{"model": "multi-label image tagger", "dataset": "simulated grey scan slices of phantoms with and without marks", "train_examples": 122500, "image_size": 64, "crop_scale_min": 1, "horizontal_flip": false, "arch": "swin", "norm": "layernorm", "norm_position": "pre", "hidden_act": "squared_relu", "head_dim": 32, "fused_qkv": false, "bias": "qkv", "qk_norm": false, "parallel_block": true, "moe": "top_k", "num_experts": 32, "moe_every": 1, "expert_mlp_ratio": 0.5, "experts_per_token": 2, "shared_expert": false, "patch_size": [4, 4], "conv_stem": false, "depths": [3, 6, 3], "widths": [80, 160, 320], "num_labels": 13, "residual_init": "scaled_by_depth", "optimizer": "soap", "beta2": 0.95, "learning_rate": 0.002, "beta1": 0.95, "shampoo_beta": 0.95, "eps": 1e-08, "precondition_frequency": 20, "max_precond_dim": 1024, "one_sided": true, "adamw_lr_other_params": 0.0017, "ema_decay": 0.995, "max_steps": 12900, "batch_size": 128, "epochs": 13.5, "lr_schedule": "linear", "final_lr_fraction": 0.01, "warmup_steps": 640, "weight_decay": 0.04, "adamw_weight_decay_other_params": 0}
Rows from block 4 of a small multi-label image tagger, named by matrix and row number. Rows with one number within an expert belong to one neuron, the router's apart. Each number is 500 + 40 x the weight over its row's rms, rounded and kept within 0 to 999. All counts start at 0. Numbers have three digits each.
After each expert's rows are labels from the 100 images, of 14976, where the router gives the expert most weight on average: "responds to" is what is common among them. Only what is clearly more common there than usual is listed. The data: simulated grey scan slices of phantoms with and without marks. In brackets: how many of the 100.
# router: router (model.blocks.4.mlp.router.weight, 32x160, trained with AdamW), inputs 0-79
# up: expert up (model.blocks.4.mlp.up, 32x80x160), inputs 0-79
# down: expert down (model.blocks.4.mlp.down, 32x160x80, transposed), outputs 0-79

# expert 1
router.1:542464486481448490503525520481529501528575496506467461485549438541515501485537463425508505486493493485487450482463431550405439433467431497416530539423441492524553489501465448543550465484446466511509528528567482473455558555444486538519542516
up.2:445493480470522520531497503469448518530501545544463568575571541430505487562496561494529496450446555506485536510514565492465529557515429514510532517525574548541452503534538505494531559498506487551509531560476428513467433508536472441475498457
down.2:496542448519522529488459509529491497442459459467515475514541530494453472556522514487531531478500531544506508540518553501491485517531485403502453525545443514546516536561546509460550469494472442534586501640497488540509382468538557512485434427
up.3:486509464539500460514553469503529561464552480529487529455474470538461471475526502541455517512489439483439468527474448556519557481504467522524465520445518474479451486423474489513437447492533458468483473497521575425547543513482499479476495514
down.3:509531542454528555551526486451528439550488493503462513499483492453478466429540490495427563499612487476505468508458493471446549510537541497544474579507574485532523479491558451494415461511507508533435446468446559478488484483462489465543497546
up.4:494524483541531491454533466453438515451532534542490532451556541524515491529531434443526445462590520430490424480514465457534511422528523507465452490554524562533455552544554482510557426492471513561534519561521489525492443511530457467509470477
down.4:477470514478477471468481528514413469434544503518584472511486511574552572532490477479523437459516488460525469432474477483619417547455525519478513534534513471529436510557581512484432436462498479508497526480522553525489483501477441557498535547
up.5:549509631411486533524518542441493516506510490546543457484514438475567509458472487435478456565423490498514563484474544415471558496494535539505524513506455471473477465533513572519472499570486506484522389478445508479548574491464488444525505492
down.5:564593560479469472452490407473503462464527476447467487492609521527508472447470498597484398482516513484472493484522469485540558444521463523487530465500533549502436526508516447461473472493462493517508478457459458543520485468474469470565555523
responds to: chest (79)

# expert 28
router.28:542548491438546557517485521522501525465507535547452517550505422405434490490436469473435462476517546494492518511462459481545449481589493475564539546535591542443444480527493483494469510485499566509559443493533465503530536547499512510552528550
up.2:501554502476507501496533502532478569472528506510500511457501521477466444421480462462458440467493451458499448432441459548474451455534474513497495490478507456465466501432530467461537510451483534531450475522502500501561557510472468561535419521
down.2:518564467562508580514500469510560487503500432468484525457516501459480473415444521503514485408458509502467562513504510536430550419584542450529485495497556456469518524471468436379460481567474478541512473535474501507522515507499555516529484430
up.3:528543543435421553407471481462515480494498524467479536518533476510460471491515534478499498466503536460459543533459444569529518435512476515523411556493552527532544515604498487484476561454501484498473457479511543477467485542571553541466575526
down.3:503494489484557520552545529443512488499511546541454510569464404557521485469534524444548487467551499474520459509523459528476487453527481512524536561458548521526495497506447463532457408461539498516444469465474498567428484527436427491507532539
up.4:474579504521482449508517511559532522488518537482537558497462536558527514532519496545501453549446436447532504495509468521498485501426510500447487513367426409537592528502469485545462498478492467448492449498462493487465509560480476556495456507
down.4:440475498519524533453532555523456539530488586507549465546459498561462544547565551490537510522534492479550477480544520411530488562452502509498527514478438479544510514500456550571478556406574502451551558514460554494460502432459530484436504537
up.5:516500564490524575561549476522465507428474490560461521507548437447510482520492541488462493503525496488522520554542545548503473494493503538451543486416548424451485508501478509498471521464496496404502545604507519435480511480455446462546511493
down.5:460532489510538559494493548490490504453479538568583481496499530496538515476549455498519482479460444476477466465456528485515492487447488551500487495569465461476406559463534536531489513466535464479509484559509417449534551442498480490509518472
responds to: head (71)

# expert 16
router.16:520552493461471486545525485474469539502492514448498434436506521477505570501499555555400513509553508469577519504466403502501512489514490509421501512534516424494496437529605494527467476561560450525431482500523487432466445446478440517459485537
up.0:467470441490502419522462500429486463480564505490491535557445431499493583583510490559485511523545466562563484464526496494450597593462505565543501470522478626547529486425552559482480515614468479451493451455473536495488529502471548507440470532
down.0:493543550561489441438515432478511442523514499539522468517499516545388455527473482518478541543481543517545514491472467429542549500556493470529538560589537529519471476556548478507502527483510548535452432454473539521548449472520527407524480470
up.1:481526512457414418457469443559558556529490473526512534534499542516449437474511550522516532475516482518520560463509472474460525541510480489512490473483475476492499471494501563540553610529524554497515476498487516428573543493484504454604472549
down.1:443506558529519505488549479434426460552579569510522528548454498526512524490503440541501494573507540448471542463461465444523497473504548574463493465489457536528467431469547493450470476484453606471515492467477502500518479510489450430471534545
up.2:471531578547517515466537502498418500528505501509508555591484513509467501474486557531497459531508526533539515511495558541508462481467557500507493580431473427505513472522368464504472541420454538461583490447454482556426504488480421521459481507
down.2:553522527484447569456499546501486462409558406498527508474529519482517523458497494402496483565507588510449545452438553576541419515479545513472430457473575558494499473451576516440498428530507500483509472526491441477534513542531541518613564475
up.3:471506447417521513434494518505518567504573500499521501565503435480553508562494470509555469554479427490466529538424469426444492496461568536560483468441471559553415503512535553569468527557562574464501474538439512456517530537548516459511496505
down.3:457552445495570517459488536509497527574515581564456471565417483428420440486481486437518513453536514511493536582516486530460515488441452459514490425534479473565536438489557511566557499463483542505542513415552450477518510453485493520510491569
responds to: noisy (82); chest (60); streaks (53)

# expert 3
router.3:438568504515426550506493467495533527489456524508530495506502533503485412456514457475471530546563503569474507570478499532556529465470556523558519528557552504478443479487451548586485508529466521466479450449517528505548566462524525434467526542
up.0:564451431500466506519524507488531465529495504474480485451425421459578552511535469458554443425506508459515455532554551498541478489490538531540517525542480451545442499520457501541424552514557531503466467541497566443529494476520538483541521498
down.0:488499533504531467525527507480459484513572515509492553488503519471548529442478480517441418504552454460473567505454459552531513456497482558477443504399455571492506534470535534438461421505466515422444497461539491490525556566509524556523503561
up.1:497506518555465517492465456450574428526466406521514525498447504459501488478438526468479528502469491515475541516517581569496462528434537490508586514508418463454545547473435508551512500525443438512422532518515529542486528512463572525506561464
down.1:512486509478497573585562416480492479590491520522470479499502465440520475479503448527458547466468522473535437530495451408509485518532573540483469535478474446467508490508516455508484517468499479483466559474512544512512518394434536451531538583
up.2:464566492551462494490490546539444511447525540454551523502437523541541533484505465512508405490521477540541467478489433444564528510432566544519495488511479512542484445528443528545502462563409532472516508404452494451539522454476525452514500519
down.2:461562516551494493449424569512472501509502499471496564494541522512480412434495500540464443452445484518516468515518490511438478496463514493482417430501524504521548514577495480427549502538445532578493477464465511516503462478509561506517540483
up.3:428573511499435502494492547479503559476471537495546600547471560527482500456542554507482432498535482501433491538523489460497547449485442525531438542545484551515471488566480529551556475554441525540560474452441534530560529553573489474481511523
down.3:479509558479578568489468550497560581480519510527592494511552532496511483503497499498448503577468506490516469501530496447425516546564428520519509506485505482452571528465551478499486489473539504567487494506475465433510468532497441509505518426
responds to: belly (100)

# expert 26
router.26:442477500499543472480489483471484502494501537533482559545524510524545513564529490536466499494508424411473531536515477535536461507502518515479542535426446490445572509516473493453473438452524453429533459464525510507463461547531524539487485529
up.12:528538538479484505528514501521459557523535537465483541483500509492473391462457472494499456522568590424520526509455551460531513492519551505524435473538505433529433551489531604532558484485509539455499521538398445490552502468488507489503504482
down.12:523520445438477516556457484522544474395526487550415526439501490470528464523422431485500518490435586468457553423470500547521505480578536530513416543505550468430500466437543474456520437476449507525426424530505422492539515526479602448464504424
up.13:515491565471573475558476507529487505486526486511520514525504417447479537447482396438441518472484568561490537524472497428393449456506535468489493516539527528507429423464504549538468489491471585470562531503554486517546546482496463486531550547
down.13:526508523469493436431515473511497491525539534474520560446500601561614445557477440458536473465454498481484494401505507505525481466483463561523504435438522579476488524491577477548552459534477516538472478477511518516559470542599499508459453513
up.14:440502481537506507535485429419540521497530574542517448500493450500475504517527513496615513492578452423416487571468483482468527466511425534550514487507440497421466506497469488480487510533554465512466510512578508483454486468557458487455513510
down.14:559474521526496567465548509432421370564490469442473410494498464547525489511535539495514521453522572452490499430505529500535466443460539532515480522567543497483456468592534440521523502478467479557497528524575566533567480435456531466484508477
up.15:473479496477461443526412545572514497515460523544557536526551488526478439496441486466460477571478466528543499567492437541508500425490482494496466595520492541530522471534513466512589512486435515494520564429512528516506554545547539480566555473
down.15:481510501435539521503511504494486492496511492470534541475523548492528534494468449486441471523479523544551560426491518559515504583501500488488499485495540589533528514408535477456513471535487536460471482507498422491482498525548500500543566427
responds to: head (91); several spots (40)

# expert 0
router.0:469559539532496523561460513549563567512478493454508446551540512473448446428488515508485483525491547484532472596516400476491478525581508431508501483531529453458445531549482541508473544550531572523473469520568519541544482397484509487565522502
up.2:534517544478466592534441516576483471425530480527497477481491460483516466435442446425444541533483500498516494558451455559508454502566499466458520493521528456448514545489516468519422510461488481510473481509509512450523526497450502549558540509
down.2:454521517499505512589550545505517529495482529498487525511521519477490542483523475542472467520560428517561465531442491539464489508442449463475434575541552493475466467438526512523480528527496479453477542427494412450473532514513443456527548521
up.3:450485532459489414482485493526498597483554556480497527496494523540478496533459453527498467506485567479517451505541445480531492570577461478528519561450479496471435482558543520613451494458524545555485503496464504497488443524558425523513465542
down.3:455554492543500459548547520505517480573499580488493539485512518565541545504558504511551477516496493443595506590540463507511564536472541505480450542450537498438502558484490486504456532518524485419468544501497536476416523536469446488513477498
up.4:447489439594452495488536426480511439575449505518559476535470498464500486539497499462516496474426458540526510512460486511514549503447450497552522573481504526530458478518494471482552531557506543486549500468467589603529562435499542444514512492
down.4:522454467474472471517525550523443449574515511510533518497511541524552454514511495458427512490504463472477487408514477513464427455420488517446515563460523584432515462530503462508575455496407550483409515486557468491478520578503535491455449546
up.5:492422486532450491506424552619514568498485463435574498517413524525473484432411507484477484461496534582589496556554472508497458568551538434541527524543507452506587550515412510553552506531517501459534513415442508523477471442505488549506503527
down.5:451448447509515513574543528505571489571466477551527460501526469446481526458571478497517423484490483470476485530516509476458405491524501559499439518580464524548465495476518492523463590507547512517482564496509488494465543461495500441504588510
responds to: low contrast (79); belly (62)

# expert 9
router.9:469538528533480468525501425491486470450583522459465516473483533433434483480468459594466466486500526460486475578433441536477540526540459548523508570537565490550540446460570566518504522510547481594506555517537533439480453484469503476558464536
up.2:549571511542537538459546454480530435511512538490442468469467421547480520510477458518529481492503494434446460490449481492546492418472481513437530521420490486464421523456455512515470536468600471466448505535517424502512455437498506517541492526
down.2:476543507522564521480536464476459465550463539487503457510526499462515502559556470531518471463492471395541493438442519502491496471441542526465457485434495484488465478479489481512504495446459510455517595482507533487440505541439459463515489514
up.3:508525477458533417473470532596470484517473480490541584556522579529518410466420516538494517475473464590479478422542519516494505525509552474542471499498442481456628507503490569489480502455495510486442486480422540477552545512517492496455460483
down.3:558501527465450548467520512467502456458593518455503486464496533512571522529541469513531542575520548456541450459491467498575544562476581529463453563423510505488496458464563401531481460519474460478457491503457489538450392559493498516462488556
up.4:576493527535558469582507522462547441578461539453551495457487493485522480536508507552490453516514439472539432534525451516467543363429495537510492524474487536490485553500515465451537451450517485501491524446447556508457549432455524480452508552
down.4:586482486480432552441438519482445435452575521523508474536476488555501520436448512501495517596518545483481561523469429510525519517488480432539494518530500567534513503487445456502576533522476536520496438553470497542522497491505444540483469495
up.5:530526498475551524458462526504500451451599489516485520482463488427475514496448443555437478519374500494500463482458530519532511526487457568497530545516495488574493500433572533502510526475502460521467507491485451434531482521405510436571496492
down.5:473501472511526546493509518517538513452472553526474543506526442513490604548496563539473461501457429499586491545413528469500549557489481553524430442533461493521508496443493593498466478530550483449542509525502390451441456551512514457432519442
responds to: noisy (89); low contrast (79); limb (52)

# expert 21
router.21:473511497577541480543506473548508496453432496510515547501465475453501465436419441562472460423470530522554486549503493482555479509520494436477511605439565453478505528499547486513469506453490478514466499502521523447493472441522448516540479496
up.2:564551537518568490595537525484483472516532495460524456501507530481511493496421481525522440526540551501542492503509552502576484495535542489517471482455549463442523517482515452497436410471491527467527529444481460489463478470488436484480450549
down.2:499455514555487496487544441446523468555495518474480480505464500538488477486521459475521579481519533470476518528583496507574542536499546450515421390503490456495529443527529476481423455559500520536483459526507585504473445490502513471544448581
up.3:494523537493490439477526467503464483491506563569528563496494525514521557532471546526497468534473435544498619433414581487465453481422485528467549509443483465534565506471528504550585537475446491493455527542443482430485499515480418510482456478
down.3:518485481500508557519514454464497499436439512624488431514471482481458513500490555509488533565521475550490546531482514496539537561473413509515504514552506455501529533471496562534470533504531490478495438528504484430492516441429495446510472455
up.4:501470543532471517425478566528532516525394556481506476546552558584434437506502540479501495504506423496521566490485504481517496460498485475491457563505449546592547559530473478526524506432479462513531475439443590521430481528567588550468533458
down.4:462450518504444492491499497486499517600498467476537493530536529521507496572567514500534550497556448506476439471465547563493427493497454590506537483484438480440478465536492483511466529490504484426531516470543516488464553466495507389507472470
up.5:454417549496624464561471578455458466536443554602464507566524475413497524533599555565537524473534475487516530513505496539455482503495417505486493545489518489515522555484524527492496489418486455490551551551536519521483494519475479483445489456
down.5:499498494538532420506501488536444512500528513537458520547447476462474554455473494533478519539559523549487592542471409430493493522490482489483544503488503513599532496447543568504511538493480586484544504408460539532496500494478480419500482546
responds to: low contrast (99); chest (61)

# expert 31
router.31:487468491544506481551540402526555577496538439474459466468545502437498497476455477504462497542466535538541498569485482546444539538508520553499531491500585483465509487476571558573517508563504473561511512536479487439506465463502483514552455478
up.12:516535505513509508516513480504528538491591482434504525502486511448509430431490439505492439574433516468560483545489452468579488576527568572512529520463516474576448488488549542488472563483491566501545430535399523538522514467493504480576411509
down.12:501460549463491536546512509540498467429561508477460399519466469513525511493540451508501526526540434499534482480527492501576490547461555493415511504512526467489483498449468512530493541513542522460468452589496456408528432458488419535516528504
up.13:572472532440480547498532539463596512544534477442521515462448484502494493469522502478540468492534508431478501461507493450565478452477491554510443496486493524494487549541465431463437498468460424535552454421401521514479538503420555489558511486
down.13:480487454519489538516469508500498520470496495540516531430405461439460528478444480585441529480453518506495520501543454534509482507492512501464594579501544494479498508448500437547496479533493411538449519454540439470538442507446448533570519510
up.14:450546538450535541514505495465496477540513585547452515480524446505582560565559505553544472452478479447489460524549448476509479494484421600489477589401473529512478455436433495460462540441561527470515446524534486470434509530517445523549441509
down.14:516562543468502547441512494446514535543481473430449546473508522454509516475561470462528459487568468482512485493448411505510429431526510443511445549456549494499529546545507518484432453548465532491486530495478459488472510592496499547493475544
up.15:476513522563478513532442474434545469464452534457524493540456545489485492530500530532509469473531438549567475453528493517561497547495547472554499515519508476438490501542493425537483473574509399521561464457501490552432463424452515485471502438
down.15:486470517486494480535490451475532485475441484505496516566604548544457381520516470520535429499527470507478472548478515500483546433516556460554435493466493517497427473561460465491485498493493531500525490480551495534470484591564513550477569398
responds to: low contrast (68); limb (60)

# expert 30
router.30:449524463517464446548561512446520487522518443506510492494479452533508497474526496527551537494486527559483451533508502559482495518495578493577504505519545453535548466501527502507412501474456478556516501527513537455464473489426496439520489439
up.0:486486512489528549517486523498498488417488496506441482572552448460524516531529543538499482441480474535546490469427534436460434477442481517475545431485525513506496458511461442517410555477527503397511483489540397537475504495467451453406461505
down.0:496479505481582454550486499503509471503485561514551477483537467431587471477568472497444450535512433472523522504455450468515518479462421564461512486469497580505460574458542529521509513436497510498495541480542475523527582546396524417480477535
up.1:544438454499508548546554526460547459583511489508477460470403499474531548494502507525529551446565509533426439515462533483495482532544465514507530554497527507535531506530476470501450542483474436576477478521504562494438533469402507502514448425
down.1:501495574516458555517577501441485473471514448512409495468531480471536528449570551537521464397490618448567509452472487528562543534492481460509486542527578505507449521498559493465457499604454472533482510569506440456459510455476447439486490505
up.2:453525498556488507488520563507485523445523459563415584590474478524416462457506575482525490513473526597462495529490545543486505540482499446541557534525550472513583505499487559522523555532445513516510497487452487512487490517515518441491456491
down.2:497500493489472587512487581464557538445522528514435451540419493506477570506525533485495512541518474507526463506480514484477452581533428515552410606552496495497521495417491524560526558499554458459548472478425438448478584534444501420542503521
up.3:518416514544523490525506554494470544554532486496507492520474472547572480477527487468555509481503540454544391526569438511439455496460599497438539537477469459498598527545484482530508430481429424487492508491499558544413477432442503531484490473
down.3:528423446488491501413510541512534464492535536507491471498503447540581541508515491466547486446430487541496519377434557504488448449460438562529525515510491533494441526412526511512593508474543502507512541561495456460503560473506539499509528446
responds to: low contrast (96); limb (68)

# expert 19
router.19:554476514564495487519533502512473447503556441443482475463461480544516519437489494458540503440422533498516434479545502490444499468433571524433515486508506506449500492488467487440476537547485422520500417512460526514481564510450540466517457464
up.0:517476480512454530537503576515499485507525528536502478441463416584531453436467461470554538494504507517460370471501476477500453476451502482494560538570425518513500530525421516533535475526515503488476476456492513559489581448449545479517456489
down.0:411509522479479492512576527494521545532581533484527529503483526481493460460521494521509469441450492519495530471604523507469515473492545532527456503469529480501549467463516552546462548524467449553486490457467536445483459491428383453574502499
up.1:511491488488575551476556522455517531501507543531571555469414578483502475458408483474546527473536477511482482513434536449551515454529492506522494534507476523470526521481554477530500398427529479527514534497503411533518538520492508471586478470
down.1:472479431573445467468541510501546502520561558489449584526510492505523555496508478507473546482498542517473468448454556454576481497418513529567486526489423467483485478496505482590573499567461498438404535479516545512479567557512471472430494507
up.2:473546537438506447441470493524542543497503539506505458468538511449495541543531503513489481546513477439482533463447445522536480502597486495481479505516533516469530561482601479456472462518470504537588521445474484484519504579527507474570512499
down.2:505560573467535470492482544493517535495552518518545452513541518559490459521508454523506418490483476504476438521433494449437470518561504526577509548512559505544490548510501504500540503455571502576537563463553470543465519421436495464469542440
up.3:489511467475493507494488541491537561524481508504503535501475440490475494428468496465538467470477471517505525521548495541462461519494476486563529602540506497511456490446448492488547500564511555557561491509507487554492573506557484490596483434
down.3:467514525558470422516518362494584513507495476475541543490484509560576500500547473572498501480464491528466554480506572547448583456507458518511525482483502497474526481565543498474538465581413530571486495465481502495572500497577479477456469477
responds to: low contrast (97); limb (82)

# expert 20
router.20:499526574542447520557491444476523542490476443525528528457488498496481496526504535451520548528564516443498485575504504486480557478477539463453514562446471477451504481528510501501498504528490456467465564613443547518543519503489469502522502492
up.2:532490521421529513467485448497474461436545537496515472507535526502503477484494519515518493528502537465480534457411522523435475415524520535515499438461455498576491483465559466619576446503489542524511575451487481490518499541478504541525438465
down.2:527489461463484462405468459524536459449541441566397474481550509517528523522480491455461501485521505567471448538517491512490503508571482466463491460523507509468496437543404486475488443541545513501502417489522480444527437566567523478586484539
up.3:484513527522535556548528455480517607426440549463493560473426488514491541441499442475476433468539518466588513526516438516473456473513522424444497434508543501469511553456503486474519442511551475418524506494489509492461466436487462419491527509
down.3:481483414564469538519504555476501493493507550551521420550398478543460552531516561508549532515583482513482526552472465464505570576476462477522519508540490486551492524474500570521491521544583461474516550499477526517481496461412489449445500459
up.4:553452492453557495498528424487525514541551440501453507471522552530549540502508507505511487487453492505513500445544548480519513478475423599496520453518452500489462495376575508470493518532475514487487495514467447463510528577547475507479426496
down.4:491613428542470581514478519558475462452444522483544466547499464473461544533524428532495423456526481476462522509529428505580519514495517492442458532503474513544484541520466522486527538505496505440502525549551468532469519460436514559491525487
up.5:439486485572481466515483423488482522501463527483476523471444509433456508557471506488488533500507497487502510594550470551520516570500445430517595576507510509487517453488527516444482466465582490570518407548549463592495505474499508522465451492
down.5:536536491490505517450421530484466493531542442444437556498469546545546484508482485449448447484491447525457492452549551544525450489511509517495501455424533522515559484527478427419533433557464512529487439463533490497508360576547516593508515524
responds to: low contrast (76); noisy (63); chest (62)

# expert 15
router.15:462458452516466488463487505552543435494543462514491412558503476559445433479484544484572491446539480511472473492453487585471484493487485552486453481573491504478520450473457450553579564508531586485410495509575471475491478511509505467439457459
up.0:534557517459470536456547540413518485557481522468488503508524464451478523519574528463521479500543531468476537507471509478496544436473529566634415568436509511523442489563468472495445474464506563497529521494519514493475481516571544531480531549
down.0:525494492528483465531539480417478492524517530483463429554535462573528509515552586480557477524566556470480456474453579493524528458494509535532509541514454522492453476565518539547508463515510521556513463529477488535509489479512470459496471498
up.1:492438460478466481552509408494489481478536501508547462535464507535543516557461489432460524488570485508520527562515504487536514585553511439526486512545589517493531508513515471533489446505510502494524480466462602488510415439567450497530520497
down.1:452516517553433520447452553532519559444573470497532573485481488483438575477496512565492507446511489554475507487557514533459543521530426517500505529528514480452585430478454527412521568503545571524488468573475481466536527518554483495555546503
up.2:513565471525517480446518502520452461479508534507500449495516546488502446447457458522465423494537582397527481477495491517532480490411576516464471518482483511479423492503502507494529482535440554455473496485488541514522550488490479522495479549
down.2:581515518508532512521462494538449498473483496450502524491435545509457534500453455500506494535432533487506580553518515503544454559560634431506491478462447474518572476503502518437502487503459494472518464534419489469459434470490510609586559547
up.3:475529472486630459471460482515427480427573577496498437538485499469497514517457488521543477480528546559500498530491424458527530494570463497454523498520530538499488435428598489498526508468513485546484506479564494545513418514459499503513451496
down.3:505499532543506529476560512531502460517535516547499471587473449526439460427477465522525509434506474503512458537461510433424526507467515523521492528533471460459524479463467497488444551483461518498487442426470541532501574431459449441544424496
responds to: noisy (84); limb (59)

# expert 10
router.10:466471516495539544530510489436479484546431513584523540543574540535522460491572536477543498560491457486490543478503562507456534502476548558510540436447433561522490494474515521430444473504509521417517476471473479516474478518548521468445522491
up.0:452475521455509557471481506469448502555461488507498479577522475504420558499560570498545534529468505492481557551528528506480486491454480539507543485494440553528444469572441506471436543510557479438520501462554519507449525494545515471434545548
down.0:537384464516448485531526562491496431458534480490466433480557490498595550498580481474507503461460597494514483472485517488531504503463505517448478481574544518479414519465541524507524453549486508551511453532516430491549459503467545446510529460
up.1:469526409440514515447446502494556431473509450510573486511483520460478447526467462514522505462481456460423530496490508509455562521531460541523502477470471562531475513518512439459482531501583507515447515483580490501522465491595551565484554483
down.1:465481444459484532462482508517460460509458482459505417510538428481419505526521540473542531489543593533481470529489542435520495481518535467404568464539449590534519484614467479521546514487509500443507468518559499523498407481486572543445539540
up.2:480548479533433459478492464542543502514545523505568496494454563500454476488441470509502503483530454492488458504455487497462594519471489500474504522507450455545510527486537580582557573524510524503414564478408523519554559487533514495569518513
down.2:556493443538502506512516495597507496489460466513470553529493568476549406444465506534446482464507488502569532556494485555470502483523563444521465457517537456506496578441473491510534484471490518494414539491476488510493542485501511466499514462
up.3:504511511552493482555603476526510465552525503558475501495516492529536529455479524438523533516490512511418488505538495439516478502474523489468500494459518422520507475507437536452516530466370509495398495581500476458478515478480491458550440507
down.3:593512518471476529602526458459510540493493508521435427519487446516411523484550487480556456502464541490504468538526455470500529581550496473525500501489514475586507521528457525499486452546529410574521488517404422571428400442488464528532493457
responds to: head (92); noisy (67)

# expert 25
router.25:462561511453479485474510412517462491478472468473459517449450509499477532499477468517446487483533513476538429559498445525547546566504560610496484552496537464475528466523557593557509457572499440537485471497494548461482462475476492443543480510
up.2:465508498499498491569487496459517500527543453496504448530548500578456490487588566389541503560566469546479502431493523502476496484509519495477476484560501558483470428474513426509481482537496565495483517474478450527483495529517468522502503504
down.2:440514505482530451581489446535585534460541548552517535533584510507466441480520510514525517497578456452458548484484503467530475543556497481544584499479464525492523467465517531584493489432567519463523491497504478484563531521463471450571449485
up.3:452500505483559434570500533505491450517461489539456541502585472453520427472481482462475519556530537500493531518497488523443527420520525472460555471511488560512430476511510452462499466434396513540475494388483513530462500523485541536548489436
down.3:479531539566527490537522504510498527481535573443547438564527452534482531496533428566559495502556445477500522624476434478510441487538529527543482505448515423508451571493398484484447485457508540495480499491499472530429449481489493429525490556
up.4:490481494528573509549536473505488451526494525525609498548559514487604497492517492435523495469456489492480557481509556522466416473549488521505501500560438544496495543452526508537514456464487582513472586462524522498500492525485442533468524462
down.4:512455534524374482517502485552485532461451496488460508469501514517468490511468446454523514507509496542513526558492564464503495474455474489556512509532479483584483483566401539498635479480519530502531510489513498527503462545525593456519575525
up.5:505505569450463569525493585525489516545537491456470467504505453554461536561559517481547510554460495466478496519498515474510563549532487484495451478471470445499517475525530541430411535546503499491541466532451443509529472551488495481559498508
down.5:481493445503511505558428524518453478505403497574514533567528489476497507423482481421444537538583512504520566521538514462532433540546510479438477477522459506525505537553450527520503502496482499516526562514450454556556457504505542516547521540
responds to: head (63)

# expert 17
router.17:485532487456450469547531444497512489495497480526534454453544466481462506483432458505471590530512479523506488578527470557521526538528508485453497520540524438523468444439582543496512503545512518552437447550569513400487488441447519494544455541
up.2:486432479456542412515514447587534519516506448498592447506496511513521465483470406485555534555505552543533464513525530483440494581472545459512565415562474434433465524455568560563527450509480497493433480503501488501530428425484495425483473512
down.2:509461503528530574575543518543548469546478518569492476527561462463552492479485504507537474506500568510477467481457550440527461505553496581518465482510516513485440536457553491530464497429507512566496494534513523489455581416472447451557501481
up.3:481542531472552431508506480520534493550495524472519471464547557455454527515502502557447495553464489485482488495513542496561561565519450503554460559457487490447445501488504440447505505531516474456602509468514483514517446551514473538541432438
down.3:494487568422541519488576479523490480514493452459515481538499474540491507461548455489560451537474514453526509448465603527532475454470555452581526515501487532504443434502517480461491458495546524492551489470434545487522523543496538522495525481
up.4:517482474496487464449501542529471545520520496490522474525517491494429540543472538446554487510470521461476505495469527532528417488495433458504470529465497518577506552508478409522463464404498470479478577549462441565459535539472522515517506529
down.4:538452501450502508568492502542542489463524475466521466413497483454617567515540453475481480487530527488502510480442488524535470509476538486437552503463521522508523482502496471502499544482505453535475446486516490450549518495407454497584462611
up.5:510485507459535505526489506487449456618449446521561504535552513463493422496503491449471520527513577464522603483538541439518550533481575443473446513477518570501480514562527498441479504485484516550491534502519494518502436436547459582499554495
down.5:507530522503520433452569507482462429527493530460521524518503557511461506502479466436589468509470529459553555572440484576504495462517563493552499481429526504513468460497535411430473467512468599475523466474472574478438450516579448549504514489
responds to: limb (62)